From a checkpoint of a small image classifier.
Model: 48-pixel images, arch swin, activation swiglu, moe top_k, patch size [2, 2], depths [2, 2, 2, 2], widths [64, 128, 256, 512].
Training: 5400 steps, batches of 192.
Data: 147500 training examples, 7.0 epochs.
Rows from block 3 of a small image classifier, named by matrix and row number. Rows with one number within an expert belong to one neuron, the router's apart. Each number is 200 + 40 x the weight over its row's rms, rounded and kept within 0 to 999. All counts start at 0.
Before each expert's rows are labels from the 100 images, of 14976, where the router gives the expert most weight on average: "strongest on" is what is common among them; "patch colour" is the nearest of a few named colours to the mean colour under the peak. Only what is clearly more common there than usual is listed. The data: numbers of one to four digits printed on busy colour backdrops.
# router: router (model.blocks.3.mlp.router.weight, 16x128, trained with AdamW), inputs 0-127
# gate: expert gate (model.blocks.3.mlp.gate, 16x128x128), inputs 0-127
# up: expert up (model.blocks.3.mlp.up, 16x128x128), inputs 0-127
# down: expert down (model.blocks.3.mlp.down, 16x128x128, transposed), outputs 0-127

# expert 3
strongest on: orange ink
patch colour: black
router.3,206,241,177,195,236,178,177,184,158,225,125,235,209,237,213,192,188,194,201,190,192,212,161,222,141,208,201,228,185,165,257,182,204,241,197,229,197,189,202,206,179,198,208,138,269,210,193,191,223,75,191,188,177,180,176,170,150,164,202,162,186,133,223,273,171,192,98,121,129,163,194,192,326,183,274,178,201,218,221,201,175,165,210,210,229,279,153,235,251,239,157,251,142,169,229,184,217,180,244,192,181,187,172,129,119,249,160,229,162,201,182,170,154,150,183,282,192,249,169,255,188,171,134,152,249,200,165,268
gate.0,125,169,239,235,200,234,238,244,190,259,219,234,246,162,184,221,186,202,229,158,129,210,202,277,257,211,180,194,239,216,249,176,187,183,254,237,201,183,168,200,277,140,159,250,195,153,147,238,117,214,134,292,157,170,220,203,177,235,226,200,198,184,193,170,150,224,209,184,175,215,165,124,163,194,88,152,235,136,197,177,209,236,191,245,255,190,191,199,206,260,221,197,231,200,212,265,150,210,175,275,270,170,153,229,270,232,160,239,245,186,134,192,236,120,159,219,173,156,228,192,135,150,229,220,208,212,240,225
up.0,181,194,98,161,140,206,190,166,206,197,189,292,198,179,184,170,217,192,259,210,175,202,193,133,200,174,163,235,188,182,159,161,230,231,182,253,200,249,241,139,177,233,204,200,236,169,204,203,198,265,202,192,147,280,191,181,179,195,145,189,172,106,182,228,190,145,158,265,139,250,241,138,213,224,180,207,251,172,261,178,229,166,171,149,271,176,184,231,216,251,214,277,254,189,241,226,214,170,247,211,283,250,188,227,263,187,247,204,278,208,155,208,170,244,184,215,252,108,153,179,187,180,199,246,229,162,141,119
down.0,182,223,173,247,223,199,151,196,201,161,217,231,194,182,168,130,268,298,152,222,216,200,236,214,275,127,106,177,211,310,118,224,234,176,155,192,167,230,180,188,174,148,270,207,118,219,159,208,261,177,272,186,182,199,179,227,252,270,129,186,184,194,230,190,150,176,240,186,124,239,216,107,195,152,244,198,182,225,234,206,186,203,134,235,200,180,238,246,148,204,287,171,224,169,217,153,204,237,230,223,258,274,190,216,178,205,171,219,223,217,154,199,199,211,151,188,236,209,153,182,132,198,220,227,201,215,185,203
gate.1,250,158,209,239,178,243,199,164,233,185,245,197,311,152,155,220,302,201,184,224,142,201,213,199,220,218,197,201,175,209,133,166,261,204,223,213,295,209,196,193,153,181,211,230,252,201,185,216,184,247,216,160,185,67,149,264,144,261,125,210,180,226,254,224,269,186,150,183,256,184,245,183,175,194,188,195,211,199,233,246,140,202,190,213,203,191,175,219,214,165,204,185,246,166,211,198,205,169,229,170,137,206,155,300,171,225,177,145,209,201,256,185,173,268,209,215,123,119,259,247,173,178,170,151,200,227,181,251
up.1,134,179,204,269,186,215,189,111,305,185,188,219,256,140,134,156,86,184,208,202,169,239,189,141,171,213,219,204,192,226,185,243,180,150,205,247,276,160,195,158,212,286,184,180,173,218,136,198,251,204,121,187,207,188,248,174,194,163,172,183,173,239,169,156,191,179,194,254,176,176,245,197,260,214,231,232,253,189,183,246,199,180,156,242,103,250,241,187,228,160,153,219,213,234,184,266,271,220,195,240,241,190,219,206,139,258,171,152,194,170,202,195,270,169,202,263,218,233,216,185,221,188,167,184,287,199,247,203
down.1,124,144,236,238,215,230,155,222,207,202,196,172,170,143,164,192,256,192,118,150,219,172,246,171,239,205,203,197,129,232,252,143,218,208,227,227,183,232,183,248,155,169,160,228,202,156,244,211,215,212,143,154,234,193,242,274,231,161,183,197,195,284,219,194,202,118,222,156,302,195,194,169,252,175,251,212,190,184,225,205,223,224,162,126,200,164,206,205,148,260,195,128,178,189,247,208,134,201,158,262,139,240,236,231,323,207,164,177,159,199,147,244,179,258,248,196,240,181,233,202,178,131,240,150,225,232,230,215
gate.2,251,191,286,180,219,152,206,198,149,185,271,158,219,174,188,152,203,213,163,252,201,173,155,210,237,192,255,169,229,214,235,228,143,194,207,185,193,196,192,119,171,188,199,174,183,170,231,243,253,186,153,224,304,129,206,308,103,206,191,210,138,197,146,204,158,217,263,250,160,215,220,213,172,271,217,183,165,149,233,203,262,147,192,139,192,201,168,179,256,258,204,235,230,177,235,175,215,228,177,255,175,174,202,193,168,177,216,120,158,153,166,169,249,195,223,196,244,187,255,279,267,166,207,247,111,201,172,224
up.2,245,116,195,186,162,203,161,188,154,238,216,212,176,228,260,154,226,194,237,138,203,132,160,147,222,165,236,173,207,187,206,186,146,139,171,136,178,194,244,183,256,182,201,179,163,98,229,189,256,193,197,172,213,204,229,173,252,248,208,148,176,251,299,234,177,213,248,166,212,240,149,222,224,226,189,220,159,210,246,159,207,209,133,196,222,227,207,168,236,264,240,184,219,202,196,133,220,198,177,194,216,257,188,219,181,249,266,221,181,108,143,228,237,174,311,174,226,115,248,248,174,244,193,267,166,265,202,256
down.2,166,187,205,205,207,154,184,219,224,222,171,194,214,231,144,217,291,224,205,233,148,124,187,96,125,184,153,152,247,195,190,225,202,151,240,181,183,230,235,206,210,255,287,193,145,165,283,192,115,217,176,216,156,224,185,235,256,191,190,185,224,153,180,181,163,146,217,221,227,230,185,229,229,261,197,209,147,204,218,154,240,168,221,256,225,259,184,213,238,220,242,263,223,248,158,187,264,208,152,193,182,131,131,188,244,209,251,171,270,126,196,194,203,152,277,156,249,208,173,294,210,180,149,194,198,192,136,223
gate.3,168,233,136,152,255,230,248,183,288,305,211,204,215,218,250,179,230,239,174,177,190,229,200,222,149,170,223,194,175,215,207,227,223,205,151,212,226,213,234,253,129,204,223,244,190,237,178,163,162,232,190,229,203,179,163,145,229,187,224,266,252,254,178,155,206,121,249,117,213,211,195,163,277,177,144,168,208,267,238,198,136,205,253,148,227,135,198,142,194,280,228,217,283,215,279,189,204,196,160,189,200,154,251,155,142,181,233,240,143,221,192,183,157,158,169,201,182,244,201,205,136,108,167,209,161,226,203,227
up.3,200,240,207,173,190,190,227,166,237,269,247,221,145,187,227,175,212,205,197,149,188,215,218,159,132,162,226,226,200,182,201,233,242,225,178,164,245,195,218,291,166,216,191,220,225,257,167,194,141,235,228,196,87,181,187,188,175,165,187,285,258,206,196,238,195,143,249,197,161,163,192,131,252,211,150,238,236,150,261,127,197,199,157,222,246,171,125,242,187,296,179,163,282,167,234,228,185,189,172,213,162,148,208,163,158,159,248,228,206,170,224,127,218,187,184,232,209,292,212,174,121,155,220,188,223,222,178,299
down.3,230,233,144,157,208,180,243,209,183,155,190,200,225,153,226,186,223,264,168,263,212,190,197,192,152,230,232,161,203,164,244,219,189,271,177,195,148,225,157,158,142,157,252,187,199,133,215,131,183,196,178,208,135,228,255,264,163,157,218,205,220,148,208,257,181,238,214,289,143,225,234,171,229,245,165,180,195,217,237,147,192,194,190,170,166,261,247,132,181,158,158,164,121,151,231,204,235,117,219,205,212,213,252,218,168,272,297,252,176,195,283,189,173,192,216,191,158,205,258,276,221,178,109,183,222,217,243,160

# expert 7
strongest on: grey ink
patch colour: brown
router.7,167,187,144,223,203,154,204,214,89,169,208,202,224,252,184,212,231,270,220,276,194,182,167,128,173,169,134,145,99,166,147,138,208,207,197,181,214,214,178,239,193,219,142,246,264,159,200,127,191,159,228,244,135,183,234,215,211,230,168,186,191,158,182,189,218,204,149,173,162,172,125,224,183,281,201,220,252,240,240,240,204,157,220,288,220,239,249,196,213,207,212,152,224,200,193,214,177,165,214,193,193,219,205,98,147,243,193,294,196,218,224,250,133,207,203,280,218,241,210,225,234,161,244,184,243,175,147,155
gate.8,191,244,193,188,78,196,226,141,197,215,115,214,229,233,213,183,172,222,179,245,152,238,226,221,225,139,197,196,219,189,179,151,221,263,224,220,155,257,152,191,215,213,147,223,214,150,145,114,143,205,191,222,201,256,180,121,146,171,304,211,252,191,197,245,148,184,242,236,238,202,167,200,234,178,174,239,196,171,206,246,262,290,220,192,196,218,232,221,164,151,182,238,182,244,259,184,187,146,192,115,165,199,241,208,164,269,263,162,286,194,250,233,222,182,186,149,182,179,133,232,223,180,214,207,184,191,259,153
up.8,185,141,201,251,285,244,144,188,258,221,216,238,269,172,250,178,170,173,227,236,258,195,229,240,240,129,218,194,168,159,198,200,197,201,255,140,144,204,204,208,164,184,185,208,187,164,248,232,229,204,199,173,168,156,185,171,200,288,132,176,198,214,192,216,218,216,173,205,291,170,227,121,197,149,229,270,274,165,255,247,223,159,196,183,173,196,164,193,212,196,242,176,223,186,152,188,201,174,217,129,254,145,200,249,271,147,183,170,182,155,104,141,169,270,204,287,241,263,184,154,164,206,228,183,161,200,154,261
down.8,187,151,161,219,223,187,263,194,210,175,199,199,180,223,203,200,191,252,186,194,212,167,196,205,209,209,219,206,172,230,122,191,234,186,219,194,203,212,168,224,223,197,139,272,178,194,238,209,186,195,192,178,170,258,219,180,220,161,176,182,227,187,205,94,144,149,238,259,286,107,137,238,228,204,216,143,247,185,208,223,209,268,240,142,233,189,220,146,279,163,225,264,131,157,248,159,237,244,179,143,206,207,258,212,272,163,132,189,294,208,212,328,174,210,170,127,223,189,192,133,163,152,252,198,168,241,192,221
gate.9,150,212,187,233,242,251,123,280,187,174,174,150,212,233,122,227,139,206,280,179,246,214,231,213,166,179,111,208,199,213,212,195,222,190,218,206,323,268,149,190,108,182,198,186,137,195,201,208,204,136,157,176,196,162,229,217,173,172,210,239,265,243,266,181,259,202,148,265,211,158,175,165,214,163,191,262,134,195,265,194,157,231,148,268,183,229,237,184,271,202,199,190,243,229,184,140,153,164,225,141,193,222,215,178,161,181,251,247,235,186,231,153,187,172,149,145,173,197,179,230,224,202,244,184,235,202,212,257
up.9,211,205,225,207,215,164,233,185,239,247,178,200,190,176,193,199,305,204,110,187,178,211,159,172,149,203,256,202,278,223,212,237,205,237,166,197,154,132,208,219,226,255,170,219,249,189,201,176,189,204,201,204,228,228,202,182,277,237,207,132,147,171,182,192,136,225,173,181,168,174,206,206,179,209,264,147,252,190,110,267,209,144,214,138,203,205,205,216,207,155,218,203,151,234,204,214,250,270,237,187,167,169,172,246,248,175,154,144,178,262,154,194,168,176,361,233,264,224,194,250,254,158,169,204,132,144,167,165
down.9,177,182,252,204,211,296,164,186,160,179,241,145,192,178,227,247,186,234,141,218,196,238,195,221,198,217,152,232,180,278,213,184,236,219,205,196,200,173,197,271,120,194,241,223,138,135,211,168,125,220,226,126,246,88,197,237,199,152,146,207,162,150,219,192,165,213,244,201,265,187,213,217,180,184,180,141,182,159,112,211,249,217,226,255,253,200,254,207,293,174,238,198,178,176,189,264,134,236,189,218,220,178,140,199,192,201,215,190,209,208,133,248,215,195,230,185,222,176,173,91,207,154,248,200,246,209,285,237
gate.10,191,151,174,221,237,241,233,226,170,218,241,185,128,244,199,142,164,263,222,190,250,254,234,254,240,212,182,143,161,196,192,162,203,216,257,281,126,199,244,171,185,186,147,173,203,338,200,158,193,171,194,234,246,168,180,173,186,221,184,138,220,224,193,236,209,226,196,274,242,195,176,186,249,154,210,191,187,192,214,231,125,242,187,222,157,211,203,178,195,207,141,208,297,208,209,174,205,183,147,172,208,165,196,132,219,227,111,125,244,217,255,244,201,218,139,257,200,212,141,274,155,201,218,217,145,251,230,122
up.10,229,232,207,179,189,240,151,161,249,172,217,171,196,231,178,190,263,227,226,230,174,183,237,135,259,215,160,229,210,235,181,156,80,162,172,170,186,189,136,147,171,193,187,149,196,217,147,162,158,178,232,123,191,192,183,244,177,208,223,145,213,273,154,184,207,154,245,238,238,212,173,249,228,289,217,217,220,291,120,260,232,249,196,206,255,204,203,139,192,234,155,140,190,165,296,147,165,249,207,206,189,172,174,235,163,182,277,131,277,223,224,248,208,162,236,193,173,205,180,248,240,192,269,201,204,210,159,201
down.10,181,157,207,146,189,183,133,201,251,257,204,224,256,177,143,237,174,172,154,167,183,231,240,234,198,155,130,159,185,151,198,150,208,242,191,170,209,178,201,187,226,132,234,270,186,226,124,248,181,163,201,259,203,250,197,190,271,185,202,142,204,153,217,248,203,175,116,223,238,227,147,182,142,281,186,232,229,178,252,182,221,167,193,219,185,205,138,247,232,211,218,180,229,168,137,159,177,285,178,202,290,187,228,259,206,257,118,150,182,205,168,206,247,206,191,283,190,169,201,139,190,297,248,229,165,199,226,251
gate.11,219,276,258,175,185,231,199,214,252,210,160,176,186,162,196,131,194,185,209,189,235,228,207,276,151,209,211,233,197,228,178,165,220,254,179,237,136,192,159,200,247,209,189,148,239,131,235,220,167,224,193,83,220,246,215,126,227,257,241,178,249,158,231,187,230,138,234,238,201,198,251,210,189,215,168,171,157,244,199,250,140,158,185,155,195,231,236,180,140,278,233,164,267,189,174,217,186,156,222,255,241,187,235,189,216,219,143,253,185,159,131,233,193,139,183,111,205,105,222,182,186,258,186,174,145,295,202,206
up.11,183,184,222,170,151,220,244,213,226,210,254,210,261,214,269,167,198,89,187,233,149,194,156,237,206,105,257,250,191,194,156,162,147,204,203,208,285,230,183,228,174,243,199,148,102,227,139,145,198,169,215,222,260,158,219,278,180,198,241,218,172,225,183,230,194,214,176,182,229,200,212,212,186,200,294,284,217,191,209,119,211,193,153,291,164,163,206,224,227,245,101,227,167,223,241,223,191,139,160,169,203,209,225,199,162,189,240,253,249,222,131,196,258,178,216,207,169,232,182,182,228,185,167,144,163,177,166,241
down.11,140,255,142,245,138,167,180,202,244,186,162,200,277,257,239,256,145,169,233,220,193,236,189,254,114,125,176,168,185,231,183,194,239,168,188,206,190,205,227,250,182,250,171,220,204,245,172,215,148,155,210,252,206,226,188,205,174,188,172,186,186,208,226,203,190,241,288,165,150,199,213,153,215,184,202,212,211,182,164,178,192,199,168,240,186,208,175,222,252,151,219,240,289,233,207,139,241,286,144,308,148,132,169,200,250,261,196,213,261,203,217,264,169,183,138,141,242,228,185,192,191,130,144,243,194,218,172,113

# expert 4
strongest on: on a plate; length: four
patch colour: white
router.4,105,184,141,240,145,216,191,168,210,159,204,206,230,230,125,175,228,151,225,188,208,133,213,146,180,199,189,213,213,216,231,227,187,220,194,192,168,218,138,140,280,102,157,241,295,185,261,102,219,130,267,197,200,190,199,197,173,165,176,167,214,192,150,230,200,249,221,164,232,192,155,246,224,206,232,237,241,270,205,221,211,120,230,213,219,178,167,204,185,210,135,229,169,144,180,222,99,172,212,96,174,201,192,165,204,189,241,188,247,191,129,164,185,143,158,169,211,203,232,208,165,165,226,139,225,184,213,139
gate.0,108,174,222,193,178,194,218,221,178,249,317,212,202,203,161,205,181,262,187,189,170,230,233,109,224,179,215,203,210,194,221,188,166,149,278,180,201,112,181,164,125,206,174,127,202,210,245,258,204,235,243,251,144,262,112,144,220,197,215,176,178,256,265,213,240,178,220,194,175,245,188,135,199,192,204,208,251,233,193,193,263,215,257,130,167,186,211,184,212,188,192,282,162,175,142,130,261,165,234,209,272,228,204,192,178,228,230,146,224,154,169,168,162,253,248,145,199,265,234,224,245,205,217,223,200,184,151,187
up.0,169,180,162,169,179,198,158,176,214,293,197,249,244,209,174,189,158,208,256,223,166,243,290,282,208,233,213,185,248,218,187,240,187,188,252,224,136,135,199,110,217,181,216,217,194,183,209,176,281,184,162,164,159,185,247,269,221,184,226,165,158,226,129,252,132,260,205,178,162,204,199,198,249,167,209,234,136,249,236,136,233,219,201,262,180,202,116,196,117,207,233,257,200,195,211,131,218,135,204,179,205,237,267,209,216,198,214,135,272,157,199,213,178,143,187,174,251,145,258,189,160,168,131,223,224,218,197,183
down.0,199,170,174,195,188,200,220,156,176,170,280,245,166,197,194,180,234,136,210,215,166,245,163,270,185,203,201,176,216,182,126,189,206,223,121,167,316,253,183,191,184,200,201,227,173,236,165,222,158,177,208,242,224,182,160,220,190,227,195,225,178,243,251,231,180,240,135,218,171,317,202,265,214,174,122,160,190,177,233,124,215,224,222,206,240,146,238,202,245,185,186,256,226,143,223,190,196,169,192,174,142,207,167,119,169,235,274,201,190,215,222,217,149,211,116,199,214,230,146,177,222,224,262,338,165,191,243,157
gate.1,220,222,256,161,207,221,214,278,239,240,223,170,210,238,247,207,154,198,207,242,208,189,136,252,192,242,185,129,142,168,178,164,238,163,165,208,119,268,190,199,179,202,179,208,179,218,235,213,154,226,199,237,165,268,265,228,153,167,169,185,203,258,202,178,185,165,186,161,263,187,188,249,164,217,142,186,251,229,199,276,213,202,241,164,167,117,195,247,240,228,238,260,121,142,152,149,285,211,166,104,211,187,156,195,284,180,229,206,158,181,208,207,186,173,214,222,299,224,224,219,171,174,251,165,128,182,136,188
up.1,209,221,186,169,229,173,175,164,216,107,211,236,159,190,190,180,147,210,196,190,144,189,151,216,205,224,229,275,303,181,128,179,189,151,260,247,224,314,286,113,268,154,175,247,180,144,172,220,169,252,187,189,206,187,190,226,239,184,249,185,219,190,236,185,198,186,234,227,217,216,198,231,188,184,191,175,246,215,151,176,152,181,248,177,204,116,155,166,164,234,190,273,239,189,218,163,108,233,207,148,284,195,199,209,213,190,189,228,199,216,131,187,173,284,196,258,247,238,142,228,157,211,251,140,196,192,237,170
down.1,241,162,218,260,263,249,105,210,134,253,175,178,128,138,162,170,267,218,184,173,178,176,185,162,147,193,128,204,310,230,196,202,190,258,216,185,193,218,256,209,221,193,200,206,217,218,250,213,188,224,201,184,174,124,189,144,231,207,254,196,183,200,224,216,164,152,114,234,213,251,148,224,182,246,253,252,236,165,225,226,104,211,189,153,206,186,217,179,218,259,162,163,233,262,173,160,139,219,257,253,245,223,154,183,259,186,185,158,235,204,193,302,174,203,174,232,227,189,173,156,217,187,218,129,234,232,202,150
gate.2,225,177,189,238,133,229,208,241,220,207,183,285,217,206,233,183,169,155,216,188,186,105,240,199,104,188,208,136,179,191,230,161,222,223,262,201,191,240,183,279,232,253,150,207,184,164,148,221,158,284,268,152,223,294,193,257,228,230,206,203,225,246,246,169,142,152,179,179,168,192,192,227,209,196,266,187,192,250,252,122,234,260,204,193,204,114,265,218,152,220,214,138,170,139,236,218,116,193,172,198,232,162,213,205,150,188,238,202,211,238,176,223,193,173,240,187,149,208,216,163,211,183,227,148,178,260,132,138
up.2,269,123,221,213,157,219,115,256,193,196,188,219,263,202,233,193,168,165,268,166,232,161,217,169,133,208,115,125,193,180,148,210,186,208,250,193,231,206,235,250,163,229,166,270,191,133,188,242,180,157,258,225,204,242,219,193,209,198,251,223,200,216,242,183,198,169,134,204,214,191,227,207,208,203,187,181,221,181,200,233,223,198,195,195,204,137,284,128,180,262,205,141,170,151,235,130,164,278,150,228,211,186,159,228,196,260,176,241,192,257,208,276,233,135,291,154,162,159,155,139,150,247,219,149,218,233,207,159
down.2,145,238,189,185,207,124,253,159,225,159,227,157,218,165,171,206,175,183,156,167,274,149,185,191,234,192,191,163,125,168,252,201,171,152,187,180,254,164,175,174,187,191,286,156,152,216,143,159,233,199,134,213,220,164,296,231,179,182,271,217,241,231,206,237,178,221,206,189,155,146,185,238,234,265,187,273,242,228,242,185,191,122,195,284,253,204,208,209,214,154,276,183,257,213,234,198,277,178,265,143,198,268,159,132,193,198,202,192,208,186,213,243,171,119,168,237,209,197,197,141,226,161,231,189,177,230,277,221
gate.3,186,208,204,179,250,260,204,183,242,201,217,223,153,220,242,223,175,291,168,172,262,179,200,192,219,224,173,263,160,245,223,236,210,156,137,252,210,274,179,156,244,212,174,196,160,221,202,252,250,168,150,179,138,175,185,220,255,120,242,238,200,115,183,192,219,179,133,174,178,247,211,231,188,211,231,164,240,257,178,132,231,155,117,200,150,163,199,232,204,245,246,193,364,133,166,123,198,188,184,187,163,175,233,165,208,196,123,228,174,259,186,241,222,206,213,205,188,220,195,221,162,229,183,181,244,150,239,193
up.3,225,251,265,216,222,143,153,179,197,132,208,172,216,182,165,189,239,147,224,225,143,246,211,237,188,193,220,70,237,178,207,170,224,161,242,162,136,187,244,200,186,189,233,245,206,217,160,220,162,262,255,181,250,235,188,200,190,224,151,202,195,193,163,244,206,200,218,188,218,154,202,214,259,207,118,244,177,112,155,250,212,200,206,240,262,260,204,244,190,117,130,222,101,290,189,259,199,191,243,243,273,218,127,250,192,216,246,203,210,157,233,209,191,176,116,213,212,175,198,185,229,173,206,200,133,146,215,177
down.3,186,178,199,135,279,260,139,171,245,173,254,200,173,197,188,130,144,223,198,264,237,193,234,283,223,214,164,218,183,285,223,179,214,244,227,200,207,260,181,148,204,151,158,206,254,194,194,184,220,240,164,116,147,217,196,166,173,170,197,150,222,112,231,238,248,199,224,228,217,170,243,131,149,279,214,169,238,193,130,244,195,171,200,259,207,150,183,197,202,191,211,209,199,154,259,187,149,230,158,190,147,336,221,242,193,167,203,185,116,213,192,146,188,204,249,179,224,205,131,230,180,224,243,180,233,191,237,175

# expert 1
strongest on: grey ink; white ink
patch colour: black
router.1,180,209,174,227,221,202,255,175,162,237,149,212,230,270,213,165,238,214,207,217,197,185,184,205,183,262,199,160,241,133,242,192,177,149,135,166,243,269,235,203,172,158,259,233,226,183,175,152,151,178,266,251,144,213,229,165,171,237,188,242,245,198,145,230,243,257,145,181,163,141,196,299,151,227,198,258,232,197,142,257,230,125,265,225,191,213,167,200,177,181,249,200,186,262,230,266,206,257,185,303,176,185,196,157,213,233,237,266,193,187,193,191,139,172,172,246,191,210,215,172,162,119,170,113,247,232,226,163
gate.8,236,225,243,149,155,195,159,201,262,228,300,174,170,275,170,284,190,166,187,168,235,230,215,138,215,236,232,171,194,130,193,233,232,246,166,235,137,198,223,173,160,164,147,218,185,193,207,203,195,181,183,165,268,191,279,209,107,299,209,194,242,212,171,146,171,216,229,204,188,170,207,266,179,127,212,131,146,231,185,263,194,207,119,247,220,185,167,228,216,189,206,235,213,204,198,148,235,206,199,255,176,170,189,277,143,176,295,209,208,215,189,114,199,209,261,160,169,218,229,162,202,206,267,152,193,192,192,160
up.8,183,135,161,234,256,166,214,167,269,196,177,221,208,196,245,234,261,213,231,358,189,205,192,230,216,133,186,192,199,180,165,165,201,97,239,212,206,248,203,211,159,231,146,229,225,230,141,221,184,203,243,237,177,101,156,214,224,89,250,188,199,198,214,163,215,241,237,140,168,256,278,228,233,233,161,268,169,198,242,180,182,163,218,186,190,218,215,162,210,176,227,156,173,217,151,223,131,192,238,203,171,181,201,226,185,231,127,224,255,141,190,203,172,219,236,252,247,175,166,189,160,155,149,214,125,188,183,202
down.8,221,189,157,227,164,136,195,216,195,242,129,181,205,265,275,203,174,156,213,213,252,139,216,136,164,158,198,272,146,245,265,253,265,135,219,271,209,232,263,196,150,199,246,204,137,213,199,124,203,190,202,181,229,134,132,161,216,179,197,183,197,204,206,198,176,150,236,236,181,224,182,248,165,175,251,155,226,207,242,117,185,206,230,216,226,294,228,218,215,221,275,188,223,209,80,146,208,183,209,237,188,151,230,162,206,200,258,239,234,210,240,146,228,153,215,207,177,150,228,233,238,201,183,179,141,135,226,226
gate.9,227,139,222,285,266,209,145,225,114,155,220,170,253,135,233,135,208,159,224,220,273,270,215,219,135,227,195,231,204,171,248,206,234,227,202,202,199,219,189,136,229,216,184,224,228,186,212,225,183,242,125,187,159,216,176,261,217,187,155,208,227,205,198,217,210,196,140,206,184,220,279,185,127,193,205,240,144,200,216,175,138,237,171,247,187,165,207,273,222,127,174,251,118,220,209,144,161,249,193,202,133,145,220,174,142,266,276,173,228,165,198,247,139,217,145,189,164,191,186,162,219,176,247,228,257,259,199,149
up.9,193,227,191,233,241,189,263,221,179,184,223,129,208,216,174,164,212,176,171,165,249,240,213,142,177,214,232,182,208,200,206,205,280,178,188,221,208,170,255,181,189,202,106,245,181,194,164,121,164,181,208,223,168,189,193,225,210,64,174,229,268,194,198,120,154,240,203,195,271,251,237,238,216,250,145,235,199,233,223,222,156,266,91,162,260,272,221,210,139,208,197,203,182,183,132,244,118,191,184,151,213,184,149,218,164,263,225,260,228,180,207,181,203,231,239,185,202,297,237,196,128,215,178,203,215,184,219,156
down.9,154,222,216,175,184,148,197,165,163,268,279,239,182,140,291,175,135,189,198,223,206,195,154,236,239,199,216,158,159,175,175,268,222,217,171,204,188,204,195,199,221,220,170,239,181,134,205,270,165,133,223,229,163,172,189,241,125,266,246,162,191,245,192,201,229,223,191,190,270,265,297,252,235,168,255,217,152,205,260,194,231,113,221,199,210,210,138,234,203,202,220,255,232,213,157,128,156,141,144,167,170,217,148,226,268,171,211,237,181,191,263,252,208,187,182,161,235,237,199,166,173,159,227,166,157,203,201,104
gate.10,170,225,234,149,241,179,231,171,107,198,159,259,168,171,322,186,230,115,207,246,199,223,162,211,217,166,237,145,187,236,183,252,164,225,223,233,189,186,114,207,221,209,232,242,175,211,225,209,339,184,187,180,191,217,183,259,156,226,140,75,246,191,173,210,259,184,195,206,215,206,227,183,191,159,151,191,219,242,209,173,194,212,243,231,177,144,167,203,222,216,223,217,212,184,201,256,177,175,184,235,228,183,178,231,157,170,202,174,219,213,169,235,199,183,164,174,305,211,125,152,172,190,187,286,216,143,255,266
up.10,219,154,150,209,221,150,219,208,99,187,181,269,205,190,261,134,235,185,291,138,240,142,168,211,214,134,174,182,200,194,218,259,157,248,206,136,248,243,208,123,200,136,278,183,231,202,258,251,256,236,202,248,190,212,241,193,186,186,104,172,225,185,219,203,243,171,177,217,204,220,259,239,208,153,193,197,250,182,194,168,187,264,260,133,204,135,236,195,233,216,229,205,226,188,172,207,210,107,210,124,184,193,173,198,242,136,208,169,218,164,156,220,178,268,168,177,151,235,201,130,224,261,211,259,227,205,192,188
down.10,245,218,151,252,221,173,175,266,211,160,252,218,212,159,171,181,156,174,185,206,206,121,206,200,221,195,199,212,231,284,240,175,215,230,177,219,187,110,157,195,167,311,137,146,226,201,238,151,214,184,219,203,232,166,211,148,188,242,161,144,151,191,240,239,179,196,214,239,223,144,259,164,294,198,198,274,167,296,227,215,207,240,260,179,229,197,184,176,206,201,214,205,176,165,201,164,175,157,251,221,185,234,193,194,164,263,94,241,245,211,195,222,218,134,243,216,163,224,154,219,161,182,144,106,270,182,161,242
gate.11,203,228,170,159,155,168,254,158,222,248,202,194,165,225,188,282,272,233,174,220,234,228,164,278,186,155,199,181,217,217,252,229,188,145,199,252,182,206,222,206,201,130,203,160,135,171,186,202,270,245,199,185,177,172,260,205,191,207,162,234,221,215,231,155,193,213,180,200,173,244,170,238,229,198,229,159,179,122,186,178,193,220,269,222,176,306,196,171,163,235,198,162,262,225,269,158,244,165,245,204,158,264,178,196,264,97,260,128,185,108,303,130,200,198,204,146,144,220,242,188,175,196,230,174,190,151,191,213
up.11,152,259,223,208,212,222,206,209,259,120,158,246,237,226,218,161,196,233,223,159,229,202,225,150,183,254,256,222,161,206,114,155,192,186,167,190,197,125,206,224,230,221,177,214,262,206,165,209,160,148,220,170,226,210,219,210,165,237,199,201,245,144,255,244,203,185,275,231,250,237,239,220,177,244,190,245,216,239,179,169,109,161,128,117,171,148,176,229,230,146,180,294,165,182,114,248,190,240,164,198,212,110,179,161,143,260,151,243,194,240,187,260,205,193,221,225,287,197,193,194,138,212,213,156,213,261,190,176
down.11,222,253,155,140,226,248,227,210,240,170,248,206,209,232,206,244,190,215,181,169,173,166,119,216,160,179,199,239,118,130,173,220,130,195,142,199,211,169,184,204,193,138,158,116,210,207,224,160,238,183,219,247,192,191,181,162,139,248,169,219,223,274,126,167,265,155,155,169,205,171,166,231,205,276,262,257,256,148,232,227,174,202,223,225,232,234,174,220,228,169,181,163,158,217,169,309,239,229,221,119,249,199,195,255,250,239,151,239,228,167,295,191,176,200,211,236,220,200,166,130,198,216,202,196,158,195,272,233